From a checkpoint of a small image captioner: 11.3M parameters, 36.0 epochs.
Rows from block 5 of the image encoder, named by matrix and row number. Rows with one number belong to one attention dimension. Each number is 128 + 24 x the weight over its row's rms, rounded and kept within 0 to 255. All counts start at 0. After the name is the row's rms in percent of the matrix's.
# q: attention query, key and value (stacked) (encoder.blocks.5.attn.qkv.weight, 864x320, the q third), inputs 0-63
# k: attention query, key and value (stacked) (encoder.blocks.5.attn.qkv.weight, 864x320, the k third), inputs 0-63
q.44 088 [136 144 105  89 103 146 132 145 141 128 133 108 134 130 128 101 128 138  84 120 127 124 119 150  79 141  97 149 126 139 144 144 154 139  98 106 117 158 103  62 112 120 139 148 143 112 144 144 101 112 123 112  99 190 118 133 120 133  53  81 141 172 117 112]
k.44 090 [107 136 131 139 101 161  99 148  78 132 122 134 121 126 125 134 132 120 171 151 110 184 145 121 148 151 135 151 145 147 107 124 104 140 105 108 123 102 116 117 107  94 128 141 115  95  95 143 142 152 173 177 152 138 151  92 145 138 111 103 107 116 150 148]
q.45 084 [119 143 121 108  83 125 149 135  91 121 144  97 100 134 168 107 114 117 140 170 130 125  82 160 102 136  98 154 124 136 117 153 150 132 114 135 168 164 114 120 146 128  99 137 106 133 167 119 110 135 128 113 156 127  92 111 144 138 120 161 128 154 124 172]
k.45 082 [123 130 141 113 131  96 131 140 113  56 111  55 154 125 145 118 205 128 144 133 144 138  76 135 111 117 143 120 190 102 139 120 110 147 144 156 119 157 117 184 104 147 111 118 176 153 160 104 105 147 123 144 179 110 136 108 156 121 127 131 135 139 155 139]
q.46 086 [147 128 146 136 134 120 148 117 128 120 118  79 176 120 118 137 173 118  97 149 108 146 141  82 167 118 104  93 137 135  92 137 152 112 125 132 145 115 118 120  98 112  97 102 129 122 116 138 127  92 144 128  77 108 143 100  90 112 146 135 143 124 146 120]
k.46 080 [ 84 130 167 137 119 141 125 106 206 113 150 158 135 150 111 118  61 133 130 142 138 154 121 147 140 133 139 119 122 141 144 131 101 107 175 107 130 139 164 113 144  96 127 165  73 123 155 120 131 142 146 102  83 115 108 137 130 123 121 139 129 126 138 104]
q.47 090 [103 117 122 133 158 135 123 167 114 154 125 166  71 164  92 124 124  92 116 118 116 123 163 133 124 119 118 178 139 131 149 102 189 172 165 131 140  99 127 125 131 106 154 174 119 119 142  77 125 146 141 138 116 143 136 145 116 106 158 155 123 122 104 161]
k.47 092 [126 138 102  93  83 108  98 151  67 128 128  86 110 113 121 123 178 170 127 120 139 110  95 105 130 113 152 133 109 147 105 110 111 152 145 121 114 112 116 153 101 130 138  94 108 145 139 155 146 151 102 143 140 133  71  94 111 128 115 129 122 102 139 132]
q.48 096 [128  81 113 127  85 127 153 149  83 164 129 155 125 125 152 190 115 126 139 153 145 124 149 101  85 130 130 141 137 116 140 141 125  71 151 123 169  79  98 156 160 160 167 137 139 154  99 143 144 151 155  69 131  97 137 102 155 112 149 121 151 144 145 131]
k.48 099 [116 154 105 110 108  89 133 116 112 108 104 145 112 129 109 156 129 100  95 148 127  87  90 125  95 140 125 120 143 101 146 150  77  67 137  97 130 118 102 121 116 139 123 116 119 102 128 106 131 141 185 126 144 137 120 138 124 110 144 156 105 146 102 124]
q.49 105 [119 171 121 130 151 142 139 116  93 132 144  96 193 119 173 114 130 151 137 105 150 108 133  90 149 145 135 111 147 181 134  85 125 129 111 145 127 148 113 160 113 158 130 133 143 145 129  94 168 120 175 157 151 129 114  69 116 112 142 136 127 141 151 140]
k.49 101 [138  80 139 129 151 118 126 131 120 108 112 172 156 132 149  92 147 107 122 127 120 117 159  62 132 136 106  93 102 107 105 162 142 126 120 116 142  94 132 122 100 135 173 100 158  86 141 129 151 114 136 181 148 102 169 111 139 144 141 139  90 117 109  94]
q.50 092 [126 149 140 145 150 154 136 111 156 113 125 143 138 126 108 139 122 115 107 156 150 145 151 128 161 126 133 111 142 124 114  91 117  94 136 112  93  99 129  93 101 100 130 104 114 118 140 125 154 102 129 122 149 179 138 135 123 133  99 157 106 130 117 133]
k.50 091 [118 114 119 140 159 139 116 180 112 142 132 169 145 124  82  87 121 123 140 135 103 122 129 176 132 194 126 136  89 107 120 133 165 128 149 113 108 121 158 129  98 147  76 119 123 104 149 109 160 111 140 136 140 122 111 154 124 100 147  96 138 127 126 149]
q.51 091 [107 142 107 103 142 138 157 149 132 124 125 114  75 134 113 136 114 145 118 137 103 134 122 100 132 138 125 121 117 116 152 130 123 130 134 119 161 131  80 106 136 105 144 207  83 146  98 108 105 131 145 101  97 149 148 131 149 112 120 105 152 120 109 131]
k.51 096 [138 132 130 139 123 163  99 133 145 117 179 129 156 118 126 151  95 116 131 117  98 151 122 160  84 134 129 116 148 141 139 142 112 140 100 136 162 155 129 117 183 137 127  95 127 108 139 157 133  93 133 157 105 115 122 137 107 114 130  77 171 124 107 167]
q.52 086 [141 118 168 128 102 116 104 169 119 149 123 111 141 120  84 150  89 129 117 144 113 142  95 160  80 144 126  91 149 110 164 133 115 127 122 132 120 114  91 108 101 138 117 106 138 164 127 127 128 142 130 157 142 127 150 153  96 107 105 154 109 111 108  78]
k.52 090 [150 117  97 149 110 137 157  79 141 130 141 158 132 127 102 165 128 141 146 139 135 157 136 120 163 119 107 116  87 138 133 147 152 105  96 106 115 118 141 118 165 166 150 112  81 130 147 121 109 121 111  70 142 163 139 128 133 165  93 111  88 100 144 177]
q.53 090 [157  93 147 117 131 167 117 122 174 135 135 163 162 131 134 149 152 159 101 147 108 105 107 108 158 131 166 160 165 123 151 131 127 146 129 117 118  77 128 150 110 113 175 104 121 124  58 124 140 165 160 138 131 118 139 148 171 139 114 116 112 135 111 102]
k.53 094 [105 138  90  84 130 152 132 121 141 149 115 139  91 133 123 153 135 102 133 117 129 107 146 137 119 133 114 126  97 110 128  90 135 152 149  85 134 161 155 171  95 139 156 106 133 107 134 116 110  93 161 107  94 121 100 142 149 103 156 112 137 161 101  89]
q.54 097 [153  70 123 178 121 132 151  96 128 103 127 129  85 141 126 103 120 186 151 132 156 118 114 122 152 128 143 164 134 155 164 179 126 151  86 135 101 128 158 118 154 129 142 131 145 148 110 126 150  85 119 144 154 134 103 121  92  80 133 134 116 134 164 128]
k.54 097 [146 113 121 134  74 126 121  80 143 105 122 138 137 133 120 118 142 142 133 125 125 114 120 124 152 103 132 137  96 138 171 181  96  82 120 155  95 146 130  97  95  95 168  88 109 120 124 145 117 144 165 151 129 149 125 111 101 114  99  56 136 167 166  71]
q.55 098 [ 94 114 125 124 104 102 127 177 138 139 127 123 184 116 119 149 141  99 145 149  77 168 155 126 130 136 109 109 131 148 125 104 127  73  89 113 123 172 131 121 128 119 142 175 125 123 162 174 140  93  96 107 123 119 107 117  91 111 150 114 103 128 150 156]
k.55 099 [149 105 106 120 125 101 146 114  85 139 105 118 100 126 114 133 116 153 109 139 115 137 110 139 104 123 123 117 143 131 133 102  90 105 155  94 114 133  62 110 138 101 131 117  93 130 161 134 149 110  75 159 174 122 109 136  89 115 175 126 149 140 145 121]
q.56 107 [143 145 147 110 107 161 124 142 118 128 128 101 123 126 120 131 142 148 122 140 173 128 130 126 115 124 130 149  92 158 112 115  53 123 130 123 151 138 102 115 120  99 156 171 115  86 127 124 139 144 100 166 177 126 137 113 124 125 106 145 152 145 129 147]
k.56 103 [132 145 146 121 126 103 129 121 128  78 123 125 126 126 124  77 183 162 146  92 130 141  57  92 154 119 132 151 127 121 161 112 120 106  91 114 131 143 115 130 136 113 123 117  87 112 161 121 157 112 142 125 121 171 117 140 115 143 157 139 152 113 130 139]
q.57 097 [138 127 133  78 146 137 128 126 109 106 105  95 118 135 115 126 183 137 161 136  98 139 148 151 140 135  87 138 104 115 117 137 140 137 145 131 154 124 122 123 124 114  97  83 110 107 120 164 167  98 136 137 125 179 114 127 161 182 117 144 183 146 143 117]
k.57 096 [133 117 119 123 133 107 123  92 133 158 167 122 134 116  80 101 132 195 148 148 137 130 115  77 153 112 136  92 105 128 124 105  86 141  84 163 121 155 110 165 133 133 139  94  93 154 108 124 106  83 149 150 128 121 160 128 115 122 126 172 113 131 103 129]
q.58 092 [ 84 153 160 111 123 110 118 136  92 128 126  82  65 111 148 141 131 140 114 124 138 136 156 105 146 135 115  86 130 148 111 115 127 153 107 114 210 157 112 131 131 137 110 146 145 155 125 137 178 140 112 146 114 116 110 120 102 144 101 117 118 153 100  94]
k.58 096 [107 124 114 154 160 150 137 134 124 157 114 163 159 137 117 112 115  71 129 117 141 124  98 107 134 130 120 131 159 108  95 134 159 114 102 146 131 104 133 133 125 175 150 101 153 127  55 115 104 161 147 145 157 141 128 113 173 132 155 116 159 165  96 107]
q.59 095 [ 69  86 166 124 176 156 136  95 164 122 139  62 163 112 124 105 104 167 111 136 112 149 153 131 121 125 144 136 146 113 131 100  44 128 134 124 122 139 133 153 122 161 146 128 130  90 125 129 123 103 139  78 151 103 107 154 137 129 112 130 121 160 109 167]
k.59 098 [156 140 172  96 141 128 136 125 149 127 143 127  67 144 171 142 114 117  93  97 119 106 111 115 129 130 100 149 105 133 151 125 135 116 146 128 154 109 139 124 149 133 158 104 108 111 122  95 154 118  99 145 118 159  97 145 132 129 111 162 153 147 133  93]
q.60 103 [ 73 145 137 140 175 125 112 163 125 139 115  99 164 109  77  99 155 139 149  81 109 122 124 100 118 144 157 145 146  83 131 141 128 105  92 110 114 132 132 148 102 125 112  97 176  88 111 149 138  99 128 154 146 123 107 132 122 163 133  67 110 124 118 126]
k.60 108 [116 124 149 135 131 120 119 137  81 123 109 143 104 120 149 165 152 108  94 175 176 122 158 164 156 146  96 133 130 138 142 121  76 156 160 132 135  91 123 132 121 152 154 122 117 164  94 140 155 143 128 129 169 182 130 100 103 126 120 153 116 139 166 138]
q.61 093 [135 126 156 169 112 109 106 169 121 123 155 113 155 124 105  93 190 145 101 164 184 134  98 157 154 164 121 112 114 192 144 103 150 136  73 147  83 156 119 165 111 114 131 131 149 164 142 131 157 124  94 149 124 112 136 112 163 151 141 112 134 108 103 108]
k.61 100 [153 117 137 120 118  89 153 114 104 165 181 109 137 130 136 104 140 109 148 128 121 162 129 112 152 114 118 138 117 127 114 127 126 110 115 140 134 203 125 102 131 113 135 126  87 112 116 152 179 123 119 138  77 104 139 107 176 118 141 122 139 137 162  86]
q.62 096 [147 116  81 129 142 199 136 117 134 132 101 141 141 144 136 117 119 163 134 131 136 106  94  95 140 106 124 132 110 155 118 115  99 131 114 128 106 108 109 139 172 114 150  92 138  96 112 175 157  80 136 158 163 115 153 116 103 118 109 114 114 120 145 121]
k.62 098 [119 121 109 138  97 129 142 120 134 122 141 113 137 115  90 129 141 132 111 105 111 138 118 160  96 152 163 134 127 152 152 140 131 104 133 127 146 130 126 118  76 148 134 112 113 121 123 127 177 125 133 139 100 117 121 166 110  91 120 143 128 155 162  92]
q.63 094 [122 139 123 142 110 155  94 152 116 133 119 173 138 128 119 125  83 120 150 120 120  92 123 153 108 116 111 129 130  86 111 149 165 125 126 135 111 107 115  90 102 148 104 161 154  90 169 102 128 123 114 122 116  84 130 137 131 153 119 150  86 122 126 173]
k.63 093 [132 170 156 159 169 137 103 116 118 142 112 133 120 150 106 105  75 146 104  88 161 117 121 148 172 115 123 121 129 153 119 114 112  97 120 147 108 129 139 124 115 107 115 121 114 147 104 100 132 104 130 129 118 131  94 118  97 111 166 116 126 100 145 139]
q.64 084 [121 149 161 113 137 131 143 118 115 123 145 124 135 106 113 136 112 113 122 150 136 113 112 150 152 158 135 117 154 131 152 146 104 141 105 107 108 124 155 130 145 131 130 173 145 158 123 159 156 136 161 155 167 138 121 115 159 103 126 146 142 144 123 145]
k.64 083 [ 75  73  74 133 148 105 133 135 140  96 156 169 153 116 112 138 129 143 127 101 136 132 122 130 145 145 113 108  96 119 132  93 135 117 104 114  93 155 147 113 123 101 109 132 116 152  84 122 148 131 136  62 107 126 121 155 116 111 131 106 131  97 163 117]
q.65 093 [104 154 104  91 169 190 125 170  88 124 120 136 120 145 144 195 131 130 133 150 133 121 172 142  41 108 160 118 114 127 111 103 123 135 144 132 134 131  69 131 105 116  72 169 156 142  90 116  98 123 105 131 138 155 121 118 129 121 142 123 143 150 132 153]
k.65 097 [118  81 147 136  87 138 122 140 112 118 131 146  79 112 138 150 120 121 149  98 133 116 117 114 136  96 148 101 106  95 135 129 109 123 103 113 115 123 133 134 147 146 101 151 129 148 128 138 130 118 125 126 118 112 121 126 156 101 132 107 162 103 142 176]
q.66 089 [165 112  76 100 106 167 117 122  79 157 130 103 146 140 163 138 162 136 106 145 119 113 145 108 111 150 122 112 121 180 143 185 130 134 138 110 139 155 101 114 126 132 186 111 126 139 125 101 111 134 153 167 120 112 115 112 101 114 146 118 193 139 116 139]
k.66 095 [ 88  97 119 135 103 133 127 117 133 153 159 100 110 116 113 145 102 151 128 150 134 132  99  86 136  93 159 119 138 150  94 125  91 157 111 110 147 159 106 162 100 116 167 126 115  98 145  96 128 125 169 150 127 152 105 104 120 103 122 121 117 149  68 113]
q.67 098 [128 151 117 118 151 125  74 132 129 119 125  87 115  96  78 142 178 124 145 107 146 151  97 122 123 116 142 106 144 133 123 124 140 139 108 107 170 114 129 175 164 111 159 124  80 146  66 172 104 121 141 156 119 115 118 103 148 114 155 128 122 128 124 115]
k.67 093 [126 126 135 122 121 130 130 161 118 141 145 167 120 111 126 157 118 138 137 203 117 120 132  88 159 120 162 146 131 119 101  91 126  94 123 112 159 126  87 133 128 146 118 126 106 103 146 160 132 162 134 118 128 145 141 104 160 132 142 113 146 126 129 129]
q.68 090 [128 125 125 100 118 132 121 128 133 134 105 132 132 104 159 166 159  76 102 135 125 168 127 165 172 145 128 111 112 128 156 147  82  94 135 100 137 159 106  85  91 113 121 141 147 108 122  95  91  99  75 130 132 100 126 161 117 124 110 150  92 138 126 120]
k.68 094 [122 106 128 140 137 124 113 143 113 101 128 139 165 126 121 111 108 138 158 120  94 141 175 110 106 129 151 134 162 119  90 146 146 136 137 142 142 102  99 181 166 116 126 102 145 120 160 130 146 134 169 183 158 150  85 113 141 119 129 108 125 157 122 162]
q.69 101 [131 159 102 101 136 108 119 155 160 102 145 157  58 133 209 129 112 158 150 122 169 144 102  92 124  88 150 168 146 100 123 117 111 131 191 106 142 112 131 142 159 109 111 110 108 130 108 112 115 127 108  95 145 114 111 155 132 131 134 165 149 157 130 132]
k.69 102 [125 179 143 138 104 102 106  91 127  81 168 119 162 115 153 113 150 127 166 155 135 126  96 162 112  52 151 154 134 166 139 130  96 147 110 115 151 109  81 155 113  88 130 111 106 157 133 116 125 120  89 103 120 136 107 149 134 120 151 117 150 123 148 148]
q.70 099 [133 129 106 107 132 116 116 154 127 111 160 159 132 120 128 124 157 128 127 105 116 130 143 123 145 149 102  84 135 159 123 147 143 148 111 137 146 149 136 164  91 133 128 154 126 127 115 126 174 140 126 122 131 122 120 123  89  88 124 132 145 131 140 125]
k.70 093 [127 159 103 151 120 184 128  70  97 150 142  76 131 139 113 130 107 140 128 158 122 136 137 101 105 153 131 127 121 111 107  88  78 148 154 136 128 105 107 108 118 132 152  85 152 134 142 132 163 116 102 104 132 173 122 141 160 125 123 141 150 111 139  99]
q.71 092 [143 114 172 101 129  78 126 111 179 119 134 153 100 137 122 164 128 136 130 153 158 123 125 156 120 114 130 111  99 142 152 125 131 136 135 114  98 126 107 125 118 155 156 143 143 158  94 123 143 118 126  98 187 147 113 178 152  79 108 129 126 144 121 134]
k.71 091 [168 117  84 131 129 160 138 146 136  87 123  92 106 142 105 149 114 148 131 157 109 123 137 107  93 106 144 148 129 164 165 161 145  97 130 123 150 139 102 153 119 123  87 144  82 129 153 123 116 125 105  99 139 156  95 156 102 119 127 161 140 125 144 125]
q.72 093 [ 95 151 124 113 102 144 143 100 151 115 108  82 145 137 156 127 114 130 136 119 135 133 152 114  80 121 153 143 100 129  97 106 110 119 157 138 147 177 122 183  99 109 110 123 109 120 147 119 142  79 104 123 136 159 120 111 153 126 121  81 120 134 116 139]
k.72 092 [135 125 176 123 149 125 100 103 109 115 143 135  80 130 122 137 160 112 122 174  86 156 159  91 137 133 134 133 108 103 183 132 132 148 108 134 123 112 126 116 157 159 136 117 133  83 133 103 151 176 124 133 152 100 150 160 135  85 109 173 179 140 122 140]
q.73 092 [149 103 111 132 115 177 119 137 119 142 163 150 151 167 122 130  75 135 100 168  91 106 151 131  92 138 113 124  58 139 127 153 123 119 167 152 113 130 132 119  80 119 135 134  95 127 150 101 133 120 153 105  83 115 153 120 131 125 119  77 150 136 106 129]
k.73 093 [121 111 114 113 121 126 106  89 141 195  95 160  82 120 123 147 113 170  98  95 128 100  92 160 158 129 155 130 154 110 135 140 151 125 136 131  87 144 125 115 117 119 163 118 108  93 129 121 131 150 129 116 158 127  89 156 163  98 137 152 124 102  97 187]
q.74 096 [ 92 107 175 107 125 148 130 126 156 172 109 145 141 115 139  84 117 137 179  99 143 137  80 127  89 154 113 112 154 132 131 120 153 143 142 120 129 132 165 153 123 170 102 166 114 113 189 146 117 120 128 154 135 108 119 122 147 145 113 101  92 142 111  97]
k.74 093 [118 123 147 139 163 101 150 118 128 127 112 118 144 141 118 127 147 114 113 135 130 111 173 169 169 117 105 130 125 145 125 117 158 133 130 135 111 110 147 145 127  95 120  84 134 124 118 154 110 106 129 113 108 154 144 142 168 144 150 136  97 147 131 113]
q.75 102 [141 151 123 136 137 136 106 111 111 153 135 165  96 144 112 132 118 134 129 151 128 131 126 136 123 107 135 142 118 111 127 116 103 150 141 143  95 132 140 113 112 129 155 181 105 211 153  82 119 126 172  80 114 114 140 131  61  83 124 122 127 112 145 137]
k.75 099 [107 119 142 147 102 127 125 140 126 140 119 169  93 122  80 144 138 143 122 110 133 117 127 159 152 125 119 138 125 124 146 177 169 134 160 123 133 112 151 107 140 129 143 105 108 134  92 167  99 149 108 137 165 148 121 171  93 103 124 100 116  89 113 160]
q.76 092 [165 134 102 156 172 140 108 139 121 152 133 202 136 154 118 134 104 142 130 173 110 142 116 167 122 143  99 140 153 113 135  61  92 116 136 132 122 137 131 116 130  98 157 112 119 128 125 101  76 123 130  88 176 141 124 118 127 144 163 116 132 128 120 153]
k.76 092 [110 129 128 130 118 101 130 140 141 147  80 111 117 110  99 128 113 146 150 102  98 139 150 191 135 101 129 130  68 131 133  98  79 134  96  92  88 143 110 153 106 140 129 121 108 152 124 129 117 105 105 143 106 125  96  93 105 152 125 129 125 166 142 127]
q.77 095 [124 151 152 112 118 140 116 123 129 123 139 146 113 153 133 103 120 143 147 125 151 105 175 131 118 102 137 167 145 156 120 156 116 165 140 125 167 163 132 115 121 119 184 145 187 137 135 137 155 130  88 122 111 144  87 102 133 160  83 122 142 111 174 138]
k.77 094 [142 116 143  92 121 120  94 109 113 114 106  97 115 122 119 101 155 197 142 108  84  88 108 110 112 114 159 158  89 117 144 121 143 149 159  86  80 152 164  80 124 109 124 124 166 129  71 139 115 127 115 130  87 157  75 141 136 157 167 112 157 160 133 116]
q.78 094 [165 162 140 129 175 118 118  94  87 104 190 153 134 132  99 118 138 100 167 130  96 141 154 120 121  88 163 157 157 119 127 161 150 122 110 124 198 124 127 125 113 105 119 133 139 113 192 123 143 137 100 108 131 124 125 175 180 104 128 122 123 145 154 116]
k.78 096 [126 146 104 142 134 134 164 118 144 130 101 146 103 148 138 112  81 125 148 136 127 123 133 133 100 122 112 169 121 112 107 109 113 101 126 117 160 150  85 104 166  79 128  75 110 136  96 118  98 142  98 100 116  78 117 142 113 100 141 127 165 129 132 115]
q.79 101 [122 121 152  99 140 111 140 128 142 108  82 126 113 124 129 154 123 133  81 121 100 108 134 144 124 135  97 130 123 112 133 174 126 131  94 118 122 133 128 121 116 112 104 102 175 138 109 107 167 107 129 122 148 160 107 164 108 121 131 137 105 127  98 108]
k.79 099 [131 126  81 135 155 148 145 106 169 171 135 114  82 135  94 164 129 107 120 156 132 137 177 118 116 135 179 148 120 138 164  88 150 121 170 113 115  92 136 116 105 101 128 174 115 122 203 132  83 148 135 123 175 166 112 165  80 137 145 126 131 120 101 128]
q.80 098 [118 124 166 122 108 141 107 130 118 135 168  98  86 145 119  95 104 142  89 123 105 118 113 129  96 148 136 132 146 136 145 180 116 135 113 143 164  93 107 126 168 170 133 155 104 174 153 127 121 123  81 148 148 164  91 119 113 122 154 133 105 100 115 137]
k.80 096 [116 123 134 135 152 183 105 129 151 166 152 156 122 137 123 147 106 141 139 117 120 118  90 108 127 103 138 157 102 105 101 115 122 117 158 123 106 117 132  87 116 126 164 168 137 119  93  92  97 130 137  86 102 103 141  75 134 159 126  81  80 124 113 147]
q.81 095 [162 133 117 163 116 119 154 150 136 159 143  95 122 128 148 141 134 141 127 104 124 112 169 135 105 127 115 181 108 134 131 150  88 162 143 122 150 100 189 163 105 123 156  98 149 130 174 111  90 104 112 125 148 129 104 150 102 147 140 123 129 147 134 153]
k.81 093 [105 131 136 122 129  72 119  90 133 117  90 106 110 141 109  85 150 154 152 129 130 128 132 156 118 145 115 163 134 103 141 158 147 117 124 113 106  99 131  95  82 136 131  83 124 133 164 159 134 129 161 100 146  99 133 166 109 122  87 148 106 111 134  89]
q.82 091 [127 119 146 133 141 130 120 126 128 141 135 135 112 123  75 100 103 114 132 123 151 114 125 162  97 151 128 101 126 160 127 103 107 144 163 119 138 126 106 167 136 110 132 162  96 166 122 117 111 116 129 191 142 155 108 110  84 137 136 127 111 126  98 164]
k.82 090 [ 86  83 145 110 146 127 132 108 109 155 109 140 128 131  93 152 123 110 127 120  79  98 133 156 150 146 131 139 118 101 118 129 124  44 140 141 124 149 127  60 130 125 122  92 104 123 126 139 123 140 132  99 125 125 141 159 105 148 144  97  99 136 142 150]
q.83 101 [148 136  90 133  97  88 114 166  38 115 100 181 144 132 168 132 121  93 148 143 139 112  85  91 121 109  69 114 168  75 136 127 134 115 160 144 101 149 126 144 132 141 161 168 141 104 174 120 135 153 137 156 125 139 141 112 112 143 126 154  89 122 142  75]
k.83 105 [118  97 118 165 191 136 166 145 135 152 105 144 184 132 152 130 164 150 132  86 153 108 151 104 168 109 127 144 127 141 119 118 129 113 142 148 116 106 125  73 119 118 124 147 145 110 109 138 112 125 150 146 147 106 139 139 135 131 142 142 122 137 172 140]
q.84 098 [133 144 126 132 139 132 130 127 164 121 123 111  89 110 104 135 143 105 157  91 153 122 164 127 103 129 130 121 132 124 174 108  98 115 154 125  96 112 152 107 119 118 151 141  96 142 115 115  91 148 119 118 133 156 108 129 101  94 186 126 101 142 149 145]
k.84 102 [103 108 171 144 139 123 134 114 169 115  94 142 134 145 132  98 119 151 125 107 119 147 137 124 128 144 169 145 113 160 109 141 120 123 123 116 161 141 165 109 132  49 112 125 133 117 133 133 131 133 168 137 149 128 149 171 110 106 118 133 148 118 115 142]
q.85 099 [ 84  92 133 116 117 110 119 130 157 146 130 162 116 137 133 109 120 137 165 157 129 140 173 114 124  92 145 152 146 112  95 118 156 127 139 131 131  96 173 133 144 143 123 151  78 121 145  90 146 142 114 115 158 138 135 144  90 170 152 130  83 124 123 122]
k.85 095 [179 184 110 143 136 156 115  69 113 182  84  94 109 138 120 100 128 130 147 118 137  89  88 168 193 148 117 138  86  98 100 160  91 165 151 107 125 168 137 121 116 113 145  91 117  96 129 101  59 140  69 135 112 107 123 118  96 156 115 133 127 101 150 136]
q.86 085 [152 137 135 158 112 106  96 114 106 106  83 137 126 125 117 128 117  93  95 157 149 120 115 141  88 123 118  98 105 120 135  99 137 142 109 129 112 170 138 124 144 120  78 121 125 137 158 133 138 122 111 146  87 153 117 130 122 137 111 175 147 115 105  89]
k.86 093 [138 116 171 121 143 118 138 101 155 128 146 137 169 130 110 154 128 136 150 118 148 171 188 122 142 197 131 134 124 159 148 156 152 127 119 120 122 124 137 126 129 116 125 114  98 109 152 111 128 146 138 152 164 126 114 131 116 145 145 169  85 161 170 116]
q.87 101 [159 130 121  85 138 152 132 105 130 139 115 123 151 122 169  56 147 134 148 147 162 137 101 133 112 107 120 129 144  96  94  92  91 151 114 107 113 173 132 158 151 151 168 133 148 144 119 137 133 124 126 124 119 121 103  99 170 160 108 116 171 140 125 125]
k.87 105 [ 97 152 144 152 105 104 139 116 125 137 160  92 117 112 146 134 139 112 120  77 108 164 160 124  94 126 120 137 115 128 122  90 149 116 145 114 155 170 128 140  78 137 133 109 135  90 118  99 156 147  88  94 139 117 132 130 142 123 115 131 155 157 110 114]
q.88 095 [ 90  88 147 118 143 106 106 133 111 128 130 112 147 116 103 122 110 130 174 146  80 147  98  79 142 107 119 124 148 158 159  95 101 150 118 125 165 168 120 177  95 117  75 149 117 118 154 135 108 117 148 140 121 123 124  96 148  84 126 134 153 140 120 145]
k.88 095 [190  96 104 143 143 164 118 140 143 112 111 159  96 140 129 135 127 119  90 155 119 130 164 174 128 128 119 134 154 129 140 143 150 121 146 116  90  80 132 141 126 154 150 131 136 105 100 159 135 117  54 105 110 144 140 126 125 126 112 132 122 121 147 123]
q.89 098 [147 114 156 108 165 141 160 115 125 148 148 125 132 132 105 147 130 100 160 100 135 146 153 139 113 162 120 120 167 101 140 121 133 127 143 128 107 137 109 130 138 118 140 116 144  96  95 136  96 172 115 152 164 143 140 112 145 124 129 143 150 146 113 138]
k.89 098 [146 109  97 115 141 129 120 131 160 131 156 128 113 128 124 157 107 110 142 195 116 174 111  91 149 140 117  99  79 132 135 116  97 145 109 123 131 140 142 103 145 108 136 167 129 153 148 120 141 143 120  78 126 106 176 136 129  85 131 117 140  91  97 112]
q.90 107 [138 131 122 100 123 116 146 126 145 136 141  69 122 128 115 120 129 100 125 136 119 158 127 143 140 136 104 119 130 129  87 109 107 145  99 129 134 153 136 153 124 134 154 134  82 144 118 156 131 136 123 153  83 144 148  97 136 144 137 153 113 112  96 125]
k.90 103 [ 72 143 137 118  85  72 139 133  87 123 136 121 184 105 134  98 139  89 103 175  94 153 119 117 120 121 137 124 131 115  90 141 156 145 136 127 118 173 103 129 112 137 104 140 128 118 133 136 107 139 162 138 124  95 162  81 128 155 144 156 123  99 119 135]
q.91 102 [101 158  90 126 123 116 135 103 100 125 142  90 146 126 175 117 151  98 107 138 147 130 130 110 133 146 122 101 118 152 143 136  78 101 109 126 132 160 109 145 111 194 144 159 137 167 139 118 144 104 160 125 160 162 145 136 129 108 142 100  97 121 108  92]
k.91 097 [105 108 124 134 118 129 159 161  76 131 150 149 101 126 163 148 137  91 136 100 137 112 140 122  97 154 122 130 159 119 137 117 195 138 124 144 137 122 134 148 144 103 103 125  95 134 106 148 176 175  85 161 110  99 140 150  91 127 144 114 181 154 132 108]
q.92 091 [161  95  96 131 138 137 136 127 106 163 105 134 117 146 143 135 130 119 111 119 109 111 131 191 160  96 133 143 115 144 131 162 156 138  94 131 132 100 132 144 126 137 105 149 119 162 115  88  98 142 109 108 105 131 133 101 122 117 129 166 146 142 132 101]
k.92 092 [123 143 114 109 117  85 129 128 142 123 101 112 128 148 113 130  98 168  94 173 164  94 139 100  99 133 154 138 180 142 132 103 153 126 169 157 113 121 160 176 152 151 138 117 168 133 167 118  82 113 154 119 122 141 132 140 133 100 156  97 167 122 102 162]
q.93 097 [109 127 138 125 173  86 113 151 135 154 125 164 197 143  88 100 123 143 123 123  80 140 110 124 149 126 117 129 116 137  71 122 138 142 114 137 121  90 120 132 170 126 133 106 159 130 116 150 115 114  96 132 153 140 138 116 138 148 133  88 117 119 107 157]
k.93 100 [116 194 132 110 109 125 134 124  99 136 139 116  93 134 105 152 129  80 107  80 104 131 142 173 119 148  96 126 140 123 131 134 119 122  83  93 134 165  86 135  98 130 108 188 125 148  81 118 107 130 110 118  67 108 147  96 120 106 112 140 107 122 160 134]
q.94 098 [144 112 113 115 117 191 106 108  71 128 127 126 104 129 179 163 126 135 159 161 139 112 122 193 127 110  88 110  92 149 118 114 132 157 145 123 137 105 126 106  92 123 128 114 112 149 127 111 111 129  85 122  79  92 119 108 127 126  83 141 123 143 158 115]
k.94 100 [118 119 126 127 107 131 147 108 127 144 136 106 127 140 112 139 150 169 133 147 108  93 125 124 102 124 198 150 150 113 143 137 150  84 126 140 118 138 119 180  88 157 134 135 157 116 144 135 104 145 158 161 208 141  95 143 139 132 151 118 140 150 122 129]
q.95 086 [ 57 165 173 102 122  89 151  80  98 172 113 114 137 142  94 120 138 158 106 110 125 122 135 119 162 144 143 111 122 129 142 135 138 103 108 132 143 126 121 155 140 109 122  91 156 178 185 107  99 129 140 130 129 133  99 114  99 167 114 142 150 131  77 127]
k.95 093 [170  94 134 111 125 109 148 118 143 153  94 181  77 146 116 147 124 105 104 124 137 146 139 147 125 140  91 128 134  86 149 122 126 159 141 131 128 133  96  96 135 120 147 156 124 156 106 118 120 142 115 106  83 123 104 167 112 116 149 144 141 153 111 106]
q.96 089 [163  86 142 107 137 120 154 105 136 147 109 135 162 107 111 109 121 148 115 127 146 131 136 144 142 159 113 145 154 135  98  88 129 153 139 120 113 138 122 123 101 140 133 146 148 144 164 101 108 119 166 149 130 133 116 144 123  83  96 177 114 162 152 158]
k.96 088 [156 149 105 159 140 135 120 136 136 121 142 124 154 108 122 119  98  95 140 149 144 150 121 143 166 140 159 118 114 137 149 134 127 148 144 123  95  60 172 155 146 112 113 119 118 197 122 149  87 179 120 141 161 123 140 143 139  97 151 140  91 107 153 132]